{"model": "audio embedding model", "dataset": "single English command words and digits, spoken by a formant synthesiser in many voices", "train_examples": 78125, "gain_aug_db": 6, "n_mels": 64, "hop_length": 160, "input": "log_mel", "spec_augment": false, "win_length": 512, "targets": ["word"], "num_classes": 50, "embedding_dim": 192, "arch": "mlp_mixer", "norm": "rmsnorm", "norm_position": "sandwich", "activation": "relu", "mlp_ratio": 3, "parallel_block": false, "inner_norm": false, "patch_size": [32, 4], "layers": 8, "width": 384, "am_softmax_margin": 0.2, "am_softmax_scale": 16, "init": "orthogonal", "optimizer": "muon", "muon_scale": "match_rms_adamw", "lr": 0.0038, "momentum": 0.95, "nesterov": true, "orthogonalizer": "newton_schulz_5", "adamw_lr_other_params": 0.0008, "grad_clip": 3.0, "ema_decay": 0.999, "steps": 21300, "batch_size": 256, "epochs": 69.8, "lr_schedule": "wsd", "decay_fraction": 0.3, "final_lr_fraction": 0.05, "warmup_steps": 420, "weight_decay": 0.07, "adamw_weight_decay_other_params": 0.01}
Rows from block 5, named by matrix and row number. Rows with one number belong to one neuron. Each number is 128 + 24 x the weight over its row's rms, rounded and kept within 0 to 255. All counts start at 0. After the name is the row's rms in percent of the matrix's.
# fc1: MLP up (model.blocks.5.mlp.fc1.weight, 1152x384), inputs 64-127
# fc2: MLP down (model.blocks.5.mlp.fc2.weight, 384x1152, transposed), outputs 64-127
fc1.395 093 [117 142 120 134 100 102 135 147 111 130 149 147 103 110  85 115 115 121 150 145 137 100 113 166 114 105 107 143 124  95 111 127 126 168 136 113 161 125 114 133 148 133 146 113 117 139 156 106 111 114  90 125 177 131 116 138 139 154 153 103 163 124 146 121]
fc1.396 082 [143 139 133  86 119 133 126  96 120  79 164 124 134 148 143 137 156 133 116 104 124 154 138  98 113 129 130 202 138 104  90 177 140 150 134 149 105 101 122 113 131 151 129  91 119  98 144 159 121 134 105  84 159 155 155 136 170 118 139  81 105 140 166 117]
fc1.397 089 [139 148 120 119 164 131 123 153 100 147 125 101 106 194 117  92 106 157 177 121 116 117 126 126 109 124 118 109 181  88 114 155 113 131 153 107 157 122 110 122  95  64 119 120 130 106 103 141 127 117 113 148 121 147 128 133 109 117 145 141 107 134 109 140]
fc1.398 105 [108  96 146 143 117 118 162  82 171 102 124 132 120 132 128 149 117 117 130 128 119 167 106 136 134 146  91 127 168 156 123 125 146  91 153 123 141 102 147 131 127 105 106 146 156 114 169 149  90 142 128 103 146 125 130 142  91 128  89 145 133 150 156 130]
fc1.399 082 [134 100 160 105 115 130 129 157 110 128 102 102 181 136 113 119 112  84 153 164 146 105 162 137 142  82 145 124 102 146 152 116 124 146 108 138 110 129 109  74 141 126 146 139  97 155 128 120 113 106 175 108 130 119 171 123 170 139 123  95  84 139 109 136]
fc1.400 123 [122 122 127 154 175 148 148 158 142 165 120 128 148 140 161 150 197  87 104 110 148 120 125 104 103 156 128 134  99 156 141 137 125 160 154 140 134 153 131 145 135 113 139 121 136 124 128 125 117 132 163 121 137 131 163 151 169 161 123 101  98 104 117 125]
fc1.401 114 [138 140 103 134 132 140 108 129 127 148 101 121 145 138 119 105 132 119 150 144 170 146 191 125 127 165 133 101 147 128 176 121 128 174 166 155 116 105 132 131 143 138 142 112 133 139 143 113 143 159 120 114 127 111 138 128 125 175  78 165  93 148 143 167]
fc1.402 093 [155 179 189 129 120 123 131 104 139 120 100 101 100 139 115 133 127 173 121 139 137 160 118 133 161 124  70 145 114  92 127 172 117 157 111 103 158 159 172 117 103 114 104 105 150  96 122 150 123 132 126 152 154 171 127  81 190 157 101 107 142 149 129 104]
fc1.403 112 [145 107 128 142 170 113 114 144  87 124  99 172 133 117 116 146 163 142 176 134 138 117 143 158 121 104  95 105 163 123 100 149 108 145 116 130 119  88 137 110 112 146 131 155 146 122 140  88  88  94 139 121 144 172 131 113  67 120 151 146 121 120 107 183]
fc1.404 110 [142 128 123 111 129 160 112 135 113 186 127 145 139 112  70 100 105 126 119 102 161 122 160 155 133 121 141 141 180 154 172 127  99 122 101 124 145  70 167 122  80 112 117 142 136 127 124 122 115 124 115 137 115 133 119 140 142 135  96 150 109 112 129 136]
fc1.405 102 [116 107 134 137 136 135  86 123 141 101 132  97  83 152 102 148 111 129  95 123 146 110 153  81 120 131 110 130 120 141 100 189  98  97 114 144 115 117 116 131 168  90 125 128 122 113 121 131 157  88 112 163 139 142  77 121 178 137 162 153 130 104 137 108]
fc1.406 091 [129 123 145 130 137 147 119 139 133 109 128 146 127 135 143 116 117 118 146 123 119 127 166 117 135 146 139 112 114 178  80 144 130  87 109 131 125  93 105 148 153 129  97 188 149 106 107 136 131 180  93 103 144 140 113 152 138 129 134 130 158 116 168 122]
fc1.407 086 [118 148 136 108 113  99  60 105 111 179 132 108 124 140 159 100 102 114 146 108 155 136 114 148 116  86 136 120 160 134 133 146 133 120 109 142 112 135 105  85 130 143 128 145 131 171 146 105 146 159 140 139 115 114 142 117 152 129 161 162 156 167  88 114]
fc1.408 112 [157 111 130 136 133 108 124 152 107 130 135 122 135 104 153  92 119 120 175 114 127  97 120 137  80  90 127 118 105  82 117 131 103 110 136 110  64 149 127 121  89 147 144 100 128 138 149  63 123 139 159 114  91 159 149 120 127 167 105  92 140  92 126 151]
fc1.409 103 [110 122 146 166  62 109  82 137  92  86 127 140 160  87 145 149 129 125 112  97 124  77 147  86 128 118 173 143 126 150 139  97  77 112 112 161  99 125 154 117  93 122 129 160 120 140 131 103 131  92 125 157 137 107 100 114 140 139 106 139 114 127 111 169]
fc1.410 110 [127 125 109 158 110 103 101 128 120 170 151 144 137 157 142 154 112 128 137  97  94 112 158 112 135 124  57 128 134 148  84  95 134 128 124 122 117 115 127 145 103  99  89 131 132 124 102 153 128 114 108 132 141 142 109  87 161 170 164 129 124 110 147 162]
fc1.411 094 [147 126  98 137 138 139 127 128 110 133 110  92 123 133 145  81 139 175 120 104 115 139 140 117 136 113 180  93 170 130 110 179 124 111  85 106 133 184 144 165 137 122 143 172 102 141 110 120 103 116 131 143 122 137  95 130 102 126 135 107 115 136 153  94]
fc1.412 088 [164 172 115  97 112 140 142 120  89 130 181 131 108 133  86 113 137 119  74 133 129 157  85 105 165 122 116 124 145 140 110 141 108 139 109 107 112 124 147 111 129  98 129 115 104 159 142 115 162 128 130 123 103 123 169 126 122 136  88 135 146 106 121 143]
fc1.413 092 [123 134 168  93 164 149 143  89 167  88  92  97 122 115 143  81 136 111  98 142  83 139  84 123 120 115 125 138 130 126 100  79  94 141 123 101 109 133 108 146 140  90  88 160 161 145  96 121 118 109 111 117 134 120  92 138 138 134 154  99  82 110 109 133]
fc1.414 104 [ 75 123 145 118  94 141 168 115  88  98 113  97 101 153 104 137 109 149  80 148 150 134 130 126 114  72 127 131 129  96 114 107 162 120 120 136 136 121  97 153 148 125 113 125  65 115 136 111 164 105 158  96 161 128 121 142  99  86 148 123 121  78 125 140]
fc1.415 119 [ 90 134 131 135 147 155  99 119 100 125 121 123 149 110 144 123 138 128 129  75 147 143 151  82 136 138 153 154 106 144 157 156 129 136 105 132 108 123 123  71 118 151 120 139 130  95 167 159 130 118 101 140 119 155 188 112 124 127 114 158  96  88 118 113]
fc1.416 092 [124 149 154  95 135 114 125 134 118 117 141 151 160 116 149 104 157 167 123 117 121 146  95 104 135 116 110 101 109 143 145 122 169 169 148 150 129 124 125 138 100 105  94 125 125 111  98 128 153  88  84 116 118  97 187 118 117 105 141 153 177 127  96 147]
fc1.417 108 [140 130  73 140 133 140 145 142 149 140 135 121 153 114  83 109 132 102 133  98 148 135 121 129 102 118 151 184 112 132 119 116 136 126 144 106 146 156 144 128 117 119 126 130 161 143 132 144 102 126 144  71 104 147 128  79 116 136  88 114 151 164 150  41]
fc1.418 081 [ 95 123  96 163 116 153 193  81 114 126 130 116  95 114 151 133 131 173 135 102 132  96 112 132 129 123 166 184 146 115 171 156 109 150 154 132 141 121 123 117 179 102 138  93  91 123 187  99 151 138  96 143 168 121  99 193 161 118 106 133 158 183  96 106]
fc1.419 104 [128 142  92 125 139 121 152 116 116  71 103 132  71 103  97 138 145  56 146 170 108 132 148 137 110 122 120 147 150  92 164 145 109  87 120 131 113 109 148  96 151 198 106 104 152 110 106 118 118 129 101  83  90  78 138 136 129 111 121 139 127  72 140 122]
fc1.420 098 [127 135 116  95 172  98 188 160 107 118 120 173 129 140 154 136 131 127 128 107 108 132 113 125 136 127 147 122 148 108 157  92  71 163 158 141 132 143 116 139 111  95 130 139 157 174  95 159 144 119 139 151 156 135 128  79 126 107  87 150 141 119 121 105]
fc1.421 091 [102 125 118 142 114  85 134 182 101 156 112 151 136 164 100 182 132 141 105 146 108 158 109 134 103 153  70 128  98 102 150 147 135 119 123  62 138 107 120 141  80 119 140  98 147  98 107 130 102 125 108 144 144 138 140 142 159  98 168 116 103  40 156 132]
fc1.422 097 [160 126 138 168 153 157 123 139 182 121  91 120  94 127 147 125 177 142 109 136  94 138 138 131 123 125  98 131 157 112 105  98 131 118 132 126 111 164 100 153 122 173 138 138  92 123 136 123 109 117 139 104 200 128 129 113  94  84 121 151 143 163 148 150]
fc1.423 114 [132 161 136 133  99 151 110 129 117 155 152 123 100 137 161 146 182 138 128 152 149 149 131 169 162 151 106  91 167 123 148  90 127 126 140  86 112 134 121 108 113 104  94 104 128 114 153 139 134 151 141 126 177 162 128 109 124  97 104 171 123 159 103 141]
fc1.424 075 [129 103 142  98 138  89  78 122 112 129 105 166 130 106 126 103 105 137 141 142 106 150 141 143 140 169 138  98  89 113  80 155 159 113  91 138 111 145 132 147 123 152 104 113 145 168 142 110 155 112  55  90 162 193 124 100 130 131 115 142 154 134  91 146]
fc1.425 107 [129 138 150 140 157 107 144 169 120 136 127 119 109 146 123 161 142 115 101 149 152 122 159 135 133 124 109 101 121 175 117 129 112 130 101 120 114 156 122 139  97 120 138 118 109 154 117  68  50 105 109 135 162 164 162 130  75 152 149 182 104  99 134 114]
fc1.426 112 [144  96 127 110 101 121 156 111  87 131 117 138 109 135 140  97 128 100 152 143 165 122 128 148  99 135 152  91 128 143 124 151  99  99 154 115 152 127 160 100 135 124 113 123 151 118 108  81 112 144 132 161 163 173  93  99 153 144 159 126 126 149 133 142]
fc1.427 096 [166 120 149 161 135 139 102 122 195  99 119  94 148 148 149 103 110 129 135  90 145 122 134 107 172 145 123 154 140 163 142 157 130 156 112 140 163 127 120 143 108 190 169  82 123 132 138 142 117 136 125  95 121 122 150 115 146 135 105 137 116 160 135 103]
fc1.428 092 [116 125 152 143 160 121 121 146 155 152 158 117 151 117 122 131 145 101 115 133 138 145 128 140 114 111 101 129 116 107  73 115 165  66 100 146 186 150 123 116 149 132  92 105 134 168 128 130 132 119  72 122 185 164 139  88 182 130  80  76 112 117 172 107]
fc1.429 077 [176 158 122 126  57 145 119 108  94 140 119 141 165 159 176 155 136 111 127 105 147 141 135  71 135 139 112 124 161 124 174 145 138 120 162 101 116  70 143 131 119 134 119 155 150 103 112 178 136 140 130 119 123 137 114 113 178 130 135 127 115 132 122 108]
fc1.430 106 [131 136 163 118 151 187 125 113  94 137 130 165 102 127 112 145 129 149 142 144 160 153 126  77 138 136 155 113 140 108 129  84 184 123 133 127 124 158 151 129 114 111 103  95  94 144 123 146 122 113 148 128 104 148 141 104 133 164 130 158  93 167 102 154]
fc1.431 106 [140 151 114 128 156 133 144 167 117 149 129 128 169 170 161 132 133 130 117  97 130 150 124 155  91 164 129 110 128 155 108 106 137 116 104 106 129 105 142 144 109 143 162 137 125 117 131 135  87 152 129 138 170  89 159 145 130 112 122 105 100 145  96 157]
fc1.432 099 [ 97 161 155 122 102 119 148 118 173 157 147  60 154 145 157 143 119 126 129 143  99  98  99 157 118 138 142 110 179 129 132 114 146 129 138 129 143  97 110 113 122 126 147 163 188 126 128 136 122 127 176  73 120 161 147 155 142 108 126 125 158 142 114 116]
fc1.433 094 [149  86 136 156 194 118 105 101  82 136  99 110 114 152 102 130 164 101 158 113 124 123 118 145 112 120 132 125 166 135 133 110 139 141 135  89 138  97 114 113 149 126 146 151 107  96 116 134 171 133 146 168  89 170 143 125 153 138 142 109 181 120 112 136]
fc1.434 095 [117 152 104 107 135 140  77 146 130 138 127 108  98 146  94 131 117 152 114 143  82 112 125 148 104 118 132 125 115 157 157 107 105 124 131 129  70 105 138 158 129 131 168 138 113 123 125 123 100 122 159 150 113 106  88 110 117 113 152 146 137 136 114 130]
fc1.435 114 [132 157 111 121 147 165 128 121 125 166 163 133 105 145  99 132 124 145  98 152  97  94 110  99 144 131 114 151 113 118 159 110 150 100  98 118 116 110 101  88 132 117 104 126 157 133 164 112 136 151 134 133 124 123 123 127 123 102  87 114  97 143  91 134]
fc1.436 097 [ 94 156  75 151 120 139 102 121 148 125 147 119 124 151  84 109 141 133 109 113 126 181 112 164 121 105 101 138 137 173 115 117  90 161 137 129 147 154 133 141 126  83 139 184 124 129 120 107 125 117 158 133 169 154 143 100 116 159 127 119 157 134  70 127]
fc1.437 079 [142 146 145 155  94 110 129 120 156 124  93 103 155 120 131 124 126  98 106  96 124 144  96 154 163 109 167  88 149 115 136 113 115 104 135 164 134 130 133 117 120 157  88 138 158 138 132 123 126 119 103 101 130 165 117 131  99 176 179 128 141 109 140 115]
fc1.438 097 [149 132  99 145 152 123 125 136 142 125 109 147 156 150  93 120 157  96 113 121 146 121 165 136 129 132 135 106 168  72 133 154  91 104 145 117  58 146 166 193 121 130 150 142 112 107 128 133 135 116 129 193 121  67 107 113 128 146  80 146 104 124 103 122]
fc1.439 079 [122 153 125  95 167 111 138 140 158 137 136 169 192 146 145 128 116 163  97 136 136 129 170 110 107 132 103 117 149 102 162 132 125 105 152 139 139 165 140 158 124 114 101 116 153 152 113 119 135 121 135 140 117  88 152 114 140 124 134 111  89 120 111 161]
fc1.440 111 [161 112 134  92 125 122 113 137 123 150 155 105 122 130 111 117  47 113 142 154 127 115 125 116  91 115  90 134 140 126 151 114 126 141 110 149 143 122 141 152 126 160 117  92 108 181 116 117 153 148 119  92 120 148 129 100 127  72 115 117 121 115 132 136]
fc1.441 120 [112 142  89 121 135 139  87 150 127 113 162 133 121 112 147 114 170 162  70 109 167 182 102 123 151 122 167 131 158 134 137 148 118 102 168 126 119 111 147 170 112  85 122 100  79 153 104 138 147 121 155 152  97 142 131 117 145 124 127 142  94  98 107 127]
fc1.442 132 [112 116  92 157 143 138 120 139 109 151 116 103 149 125  85 182 143 128  86 111 106  98 132 133 116 178 119 110 128 113 131 165 134  84 152 106 138 165 127 121 177 135  89 105 151 107 150 145 151 124 109 141 143 137 126  96 136 136  95 114 181 123 132 135]
fc1.443 075 [167 104 131 135 128 162 139 127 111 114 118 157 133 182 119 157 101 141 127 143 169 118 154 141 103 151 102 135  92 137 137 159 183 103 139 131 101  85 160 126 187 102 170 128 117 173 106 137  94 170 152 137  95 130 161 103 100 143 169 133 125  88 116 159]
fc1.444 110 [133 120 119 126 159 138 144 144 130 104 121 155  62 111 164  84 156 123  89 146 133 119 122 116 142  99 107 138 102 125 146 138 150 140 134 111  97 125 133 166 103 171 114 127 108 125 148  87 121 140 119 155  82 138 130 151 115 104 121 178  83 123 114 177]
fc1.445 099 [110 101 111 143 172 137 138 142 156  94 132 135 129 114  77 135  93  84 172 129 124 103 112 130 128 180 136 111 169 168 176 115 154 105 158 173 171 110 147 165 148 135 116  98 142 152 140 151 108 113 120 159 159 113 131 137 184 118 161 158 107 137 144 155]
fc2.395 100 [ 93  98 130 133 149 135 130 148 121  94 121 162 132 127 137 124 118 148 117 148 131 167 172 137 125 122 176 121 163 134 141 121 159 132 128 135 107 182 118 149 103 116  89  94 133 118 178 131 145 142 126 124 152  99 129  92 137  89 118 153 113  87 134 124]
fc2.396 077 [127 127 122 148 113 144 195 146 117 132 154 104 160 110 124 124  84 126 117 153 130 169 102 167 105  99 100  88 156 103 123 101 115 130 146 111 118 133 119 137 109  63 119 143 138 120 116 148 111 117 139 189 139  82 131 115 127 158 109  99 136 127 125 142]
fc2.397 100 [142 104 129 119 107 162 103 105 175 114 134 114 123  99  94 141 132  99 147 136 125 130 122 144 105 128 145 120  91 146 113 123 136 155 128 136 121 130 106 124 117 143 133 134 109  90  75 126 133 157 165 108 192  68 166 117 109 133 138 132 102 126 138 150]
fc2.398 114 [138 124 153 128 132 164  63 142  96 109 126 149 128 110 127 142 114 140 120  97 109  96 105 159  93 138 133 175  85 116 161 118 161 141 124 120 143 128 125 144 130  93  95  97  95 114 123 158 137 111 144 144 141 150 129 126 116 174 146 133 118 150 125 136]
fc2.399 087 [157 113 144 168 157 109 141 108 126 127 113 108 101  84 136 111 115 214 108  84  93 127 155 114  85 112 123 112 123  95 125 154  91 132 124 121  90 168  94 129 156 117 123 152  92 111  95 111 118 154 136 117 118 117 140 105  94 162 107 110 137 121 156 143]
fc2.400 121 [130 139 135 121 142 147 143 134 163 111 150 117 114 103 120 121  81 140 157 131 124 140  98 148 120 136  80 163 139 117 150 111 140 138  80 125 134 101 109 115 145 134  80 104 149 146 126 133 140 120 156 136 166 121  90 121 121  84 138 121 178 115 125 131]
fc2.401 114 [108  90 148  99 122 124 172 107  72  79 160 138  92 130 102 133 128 154 109 181 121 101 120 151 162 143 115 146 134 104 141 136 167 117 109 180 140 141 117 105 125 116 136 171 130 132 126 127 114  48 129  82 157 108 135 108 131 135 123 140 156 162 133 140]
fc2.402 096 [125 150 104 114  79 107 139 123 111  91 179 140 114  85 140 144 147 140  74 138 118 108 129 100 129 137 128 151 134 132 126 119 159 132 137 106 106 122 125 139 137 131 134 144 114 107 155 131 154 128 128  96 110  99 145 116 160 148 126 108 180 132 116 147]
fc2.403 114 [ 92 115 159 137 104  87 128 163 127 115 165  95 123 145 155 123 166 126 135 149 163 116 121 124 139 143 105 148 123 136 155 113 149 149 108 151 129 174 165 134 155  78  92 129 126 146 129 127 183 155 139 117  87 115 174 115 128 119 107 166  91  88 141 140]
fc2.404 113 [ 86 143 140 115 102 158 136 137  85 141 127 158 186 111 157 145 145 180  96 174 148 148 132 124 104 112 133 119 111 111 148 143 141 147 162 132  93 120 132  74  89 113 165 117 114 133 173 127 134 119 134 118 148 126 125  99 104 135 132 190 147 103 134 165]
fc2.405 101 [121 139 141 108 142 122 141 100 140 134 151 145 109 103 125 110 123 143 159 143 132 124 126 147 132 153 127 135  77 148 126 121 138 148 114  95 131 136 130 193  78 142 134 145 104 158  68 128 116 163 120 105 125 114 143 101 172 158 169 143 102  92 130 119]
fc2.406 093 [112 104 128 130 134 142 100 135 181  82 135 102 120 156 153 133 180 149 143 127 126 171 169 171  70 127 189 126 111 136 124 119 123 137  95 121 142 163 108 110 142 147 132 112 121 122 116 132 104 100 152 108 142 133 150 107  91 124 134 160 124 183 133 115]
fc2.407 086 [117 114 121 167 116 136 138 112  90 118 112 103 113  91 160 134 143 127 117 123  85 141 160 134 106 123 141 105 110 120 110  93 163 160 117  75 145 136 111 153  92  98  81 113 129 121 137 149 143 126 116 103 152 132  95 131 137 138 137 198 103 128 156 122]
fc2.408 111 [104 166 112 149 132 174 133 136 123 136 108 133 150 186 129 141  91  78 152 144 129 126 115 116 130  87 147 103 160 121 115 137 117  95 122 145 155 138 147 117 138 135 118 116 146 146 126 120 162 157  85 116 124  84 123 134 124 115 153 169 200 128 150 139]
fc2.409 102 [183 112 122 121 167 131 151 159 128 116 177 132 132 176 143 116 116 141 148 110 107  79  99  90 104 108 112 100 109 120 144 144 143 125 130 136 120 116 149  98 131 118 145 101 123 107 132 133 150  83 130  89 144 142 134 134 130  98 158 147 191 163 154 113]
fc2.410 100 [121 120 116 176 142 110 137 116 189 110 126 158 129 164 104 148 126 172 122 130 134 137 125 139 126 122 143 127 112 102 168 138 156 122 112 181  87 136 147  95 143  89 153 120 117 118 140 103 159 145 155 112  83 113 141 123 107 113 140 115 146 105 125 130]
fc2.411 095 [139 125  90 157 110 120 112 144 110 152 143 167 116 116 116 111 145 127 110 146 179 145 149 101 108 144 161 125  95 119 144 140 149 113 162 182 149 125 121 118 111 124 123 100 151  90 138 129 119 187 145 173 116 108 149 129 138 173 169 108 180 106 115 141]
fc2.412 086 [ 90 128 176 142 115 123 128 171 115 119 102 116 200 121 188 130 103 168 162 160 110 143 128 132  70 119 134 131 123 130 154 176 161 132 151 129 128 119 101 159  95  88 163 111  98 155 121 125 120 182 140 136 166 132 144 132 131 165 140 111 109  87  82 122]
fc2.413 095 [130 117 170 130 152  97 134 121 122 177 117 118 125  78 120 147  95 127 155 132 130 116 120 130 132 134 130 132  95 107 158  85 117 108 151 166 116 140 102 107 130 151 113 123 150 121 200 134 138 139 124 100 115 126 172 135 149  93 108 134 112 158 141 130]
fc2.414 099 [121 122 134 157 145 131 117 103  97  98  90 167 168 148 122  84 132 100  96 159  95 119 169 130 155 116 115 112 116 161  74  81 108 102 150 102 142 166 136 159 118 134 115 116 136 137 139 124 151 115 141 174 165 123 175  89  91 110 129 120 152 128 161 118]
fc2.415 117 [ 84  98 101 106 151  86 106 119 139 135  70 132 145 151 113 123 107 160 134  96 117  98 137 116  91 143 185 118 147 125 147  94 141 135 147 111 122 111 129 100 163 114  97 135 136 181 174 132 125 118 120 147 118 115 111 133 106 139 133  97 124 165 108 123]
fc2.416 098 [118 104 131 121  95 178 143 149 152 126 124 125 168 142 119 130 179 141 108 101 113  88 172 173 117 138  75 122 192 129 111 146 128 158  88 162 103 122 109 128 176 122 151 122 130 103 180 132 123 124 117 127 148 140 125 169 141 143 130 126  89 145 145 175]
fc2.417 103 [116 127 163 168 108  67 146 107 158 115 148 119  95 122  99 161 109 147 113 137 136 156 133 155 124 156 160 130 117 172 119 124  66 120 122 119 141 168 121 122 122 125 118 141 136 134 139 115 147 182  87 164 126 127 127  90 148 129 144 103 157 133 118 149]
fc2.418 075 [ 99  90 149 129 108 110 117 152 139 105 119  96 112 112  98 147 108 124 144 170 140 158 134 110 123 122 160 149 110 119 141 162 154 164 134  96 149  93  91 138 111 154 131 162 139 126 174 184  93 177 133  97 100 149 112  99 163 134 123 138 156 133 120 113]
fc2.419 103 [128 144 137 120 147 139 134 109 172 165 111 128 145 130 114 131 125 136 133 135 145 116 108 126 106  73 122 139 124 158 190  62 121 127 136 144 130 118 145  92 144 141 110 110 139 156 104 125 115 188 198 116 128 124 118 172 124 113 139 136 120 126 103 119]
fc2.420 098 [138 110 168 155 107 117 121 124 107 169 161 124 110 126 121  87 118  88 154 121 127 110 161 117 126 113 112 132 115 123  84 139 192 134 180 161 103 158 108 132 120 153 111 151 111 124 118 113 137 151 159 121 149 129 114 139 152 104 147  97 119  75 121 140]
fc2.421 089 [ 91 158 104 165 114 147 149 131 144 121 136  91 112 151 117  82  83 114 108  89  98 161 121 126 130  82  99 118 169 102  83 139  86 151 125 153 133 100 121 121 161 131 107 144 119 148 111 124 123 157 130 125 152 150 125 152  90 123 185 124 127 135 129 112]
fc2.422 098 [139 137 121 133 119  87 119 131 119 141 124 121 121 117 128 154 104 119 110 157 147 137  61  84 117  80  99  96 169 171 175 144 122 116 124 142 101  78 115 115 122 120 129 114 163 135 193 126 159  89 104 169 126 121 137 111 146 136  98 149 120 153 113  88]
fc2.423 118 [147 109 139 123 108 123 173 156  98 123 123 131 146 125 104 104 101 125 124  95 141 137 174 118 176 103 120 143 150 128 105 122 105 131 150 134 127 140 125 173 160  93 155 130 167 143 133  98 110 124 102 112  98 163 118 136 111 155  90  98 133 144  91 109]
fc2.424 074 [ 99 135 116 129 137 145 140 102  69 111 120 132 112 141 108 128 100  94  97 107  58 142 105 163  77 125 117 115 165 142 140 105 132 123 130  96 123 112 155 108 139 133 147 148 108 112 111 140  92 151 115 171  83 155  94  96 143 106 193 108 111 148 171 119]
fc2.425 101 [136 129 162 153 131 127 141  86 129 144  89 141 204 130 151  83 166 158 148  95 100 109 126 140 155 128 108 119 117 115 150  99 126 106 146 152 127  97 151 108 129 134 105 133 163 126 139 131 163 148 139  97 124 132 118 146 108 159 117  82 119 104  99 161]
fc2.426 111 [109 115 114 113 127 109 123 110 185 123 105 171 129 158 143 126 137  90 102 109 120 104 144 115 159 176 124 133 153  90  99 141 141 145 120 163 124 129 136 141 110 127 113 107 163 132 117 110 172 107  90 130 124 127 143 154 102 142 117 114 107 133 154 142]
fc2.427 087 [128 133 116 140 107 134 139 113 111 115 156 177 143 146 109 158 149 154 137 163 110 160 147 129 121 132 124 142 127 139 128 140 132 127 150 121 178 106 160 139 176 122 172 168 103 142 136 139 110 133 161 144 139 141 104 149 123 126  92 109 145  88 122 128]
fc2.428 094 [108 113  83 132 122  80 123 140 148 132 102 179 136 156 102 119 120 147 151 116 131 102 109 123 101 125 143 114 134 134 152  95 128 124 104 127 109 184 116 123 105 133 126 145 161 136 165 134 130 106 138 155 125  71  97 178 174 148 150 133 128 151  94 127]
fc2.429 074 [ 75 137 125 183 142 123 157 132 128 116  94 132 134  96 154 126  63 141 126 122 162 116 144 172 125 143 116  86 115 113 139  91 121 159 137 157 143 124 121 117 167 111 151 144 116 150 111 151 173 125 157 146 103  47 136 146 141 134 151 130 105  77 136 154]
fc2.430 104 [ 99 144 125 164 117 154 126 142 126 108 110  93 182 118 141 159 168 158 105  87 129 116 137 134 134  81  83  94 123 120 145 154 122 146 124 146 111 123 145 141 155 174 124 158 132 124 104 149 107 104  92 145 108 145 111  98 139 123 135 109 122 158 161 122]
fc2.431 103 [160 149 132 130 137 116 102 127 115 102 133 107  94 131 161 127 158 122 123 120 154 137 126 126 156  94 156 140 108 105 140  41 134 107 120 132 150 117 109 162 161 158 193 139 162 191 164 150 154 129 108  85  97 182  87 130 133 151 128  78 104  91 125 143]
fc2.432 098 [117  97 143 141 171 135  99 127 131 114  89 154 119 131 119 150 114 126 106 155 142 166 120  86 131 118 115 112 104  85 122 151 125 152  83 117  95 132 140 132 168 155 119 108 129 133 105  78 135 119  83 132  98 141 114 164 128 162  73 173 152 126 138 133]
fc2.433 097 [102 125 145 101  80 126 136 145 126 131 127  71 130 124 171 114 116 120 144 150 159 142 130 138 150 104 184  87  63 129 130 124 126 119 100  84 100 151 129 141 159 132 101 125 117 152 135 130 124  82 169  87 147 132 135 139 110 144  63 136 127 109 130 111]
fc2.434 096 [114 132 127 138 124 147 129 117 157 127 156  93  83 101 115 164 112 123 124 115 138 134 114 144 166 135 168 171 124  89 109 164 149 159 127 167 115  81 134 166 118 116  89 132 132 126 129 121 126 117 127 131 102 121 122  89  79 115 123  98 187 151 147 134]
fc2.435 112 [122 148  94 106 121 109 121 156 146 133 151 125 116 161 114 119 122 145 174 148 155 131 144 160 169  99 103 135 126 127 115 140 123 122 107 114 127 141 110 143 150 148 114 111 133 101 163 136 141 148 118 143 141  89 132 100 127 138 143 128 109 171 101 156]
fc2.436 097 [147  91  96  97  86 129 157 146 117 129 134 162 108 129 150 107 111 142  89 111 134 139 152 119 178 106 153 165 135 113 131 137 143  89 110  81 122 119 143 141 115 152 148  67 142  57 107 145 118 168  88 130 142  90 160 118 109 125 138 127 146 115  97 116]
fc2.437 086 [ 96 134 174  93 116 135 153 159 136 133 122 114 145 158 145 107 132 137 123 133 122 123 132  88 101 144 114 176 120 143 120 144 179 148 116 106 154 144 123 120 171 110 124 109 101 107 137 143 111 130 115 111 126  86 139 111 124 160 118 149 160 123 114 126]
fc2.438 092 [100  66 142 137 105 101 156 142 153 127 122 157 138 155 131 121 120 135 157  96 135 100 136 125 103 175 162 147  86 146 105 107 123 128 131 110 152 127 126  98 154 105 125 129  99 107 145 118 166 151 167 121 125 101 196 131 175 126 101 145 131 129 124 148]
fc2.439 080 [ 96 134  99 123 164 124 102 120  42 143 123 120 125  84  85 116 114 145 130 104 119 136 105 186 122  89 116 126 142 126  95 140 101 146 135 126  96 148  78 119 136 140 166 117 152  90 105 155 124 115 109 113 141 128 118 144 128  84 118 144 103 122 169 142]
fc2.440 114 [126 118 184 152 138 127 139 141 118 117 135 151 140  90 148 158 131 145 158 135 151 138 159 154 122 164 124 113 162 122 130 124 139 138 119 135 137 165 139 138 130 186 128 107 153 126 129 137 138 100 121 130 145 139 130 147 109 129 150  67 149 108 111 111]
fc2.441 113 [115 134 115 111 110 166 111 148 142 125 103 108 145  72 176 173 127 151 156  99 141 105 170  47 111 168 129 167 142 149 145 141 140 105 110 129 171  94 163 138 126 113 158 170 109  64 126 110 154 114 159 129 142 167 116 178 102 113 111 137 160 111  93 137]
fc2.442 136 [152 144 130 112 118 157 164 166 125 128 128 134 129 175 110 115 134  98 117 151 152 134 157 152 122 126 154 123 122 133  74 134 150 121 117  71 147 155 165 141 175 109 146 151 155 148 144 123 155 140 144 110 123 112 116 139  83 140 101 137 137 115 178 106]
fc2.443 071 [162 139 146  99 164 135 154 153  98 126 116 138 125  84 114 109  89 138 128 104  84 137 134 186 155 142 187 123 141 122 137 132 100  99 166 127  84 136 124 115 121  78  62 135 162 130 124 124 171 120 116  89 133 110 174 127 104 155 131 112 145 106 121 114]
fc2.444 111 [156  93 139 122 128 129 167 108 165 177 107 129 148 135 147 127 112 139 144 165 120 116 111 142 117 129 135 153 138 120 148 128 139 134 143 182 163 115 147 136 107 122 107 125 138 130  96 111 127 120 109 112  99 125  76 136 121 126 142 108 135 184 114 133]
fc2.445 100 [126 146 146 135 123 132 104 131 137 112 141 122 136 121 172 175 139 158 107  80 121 132 144 106 195 117 143  84  81 150 113 153 133 142  98 119 143 102 122 121  64 138 137 141  93 159 160 123  71 101 137 140  97 122 189 121 134 150 122 109 154 126 115 151]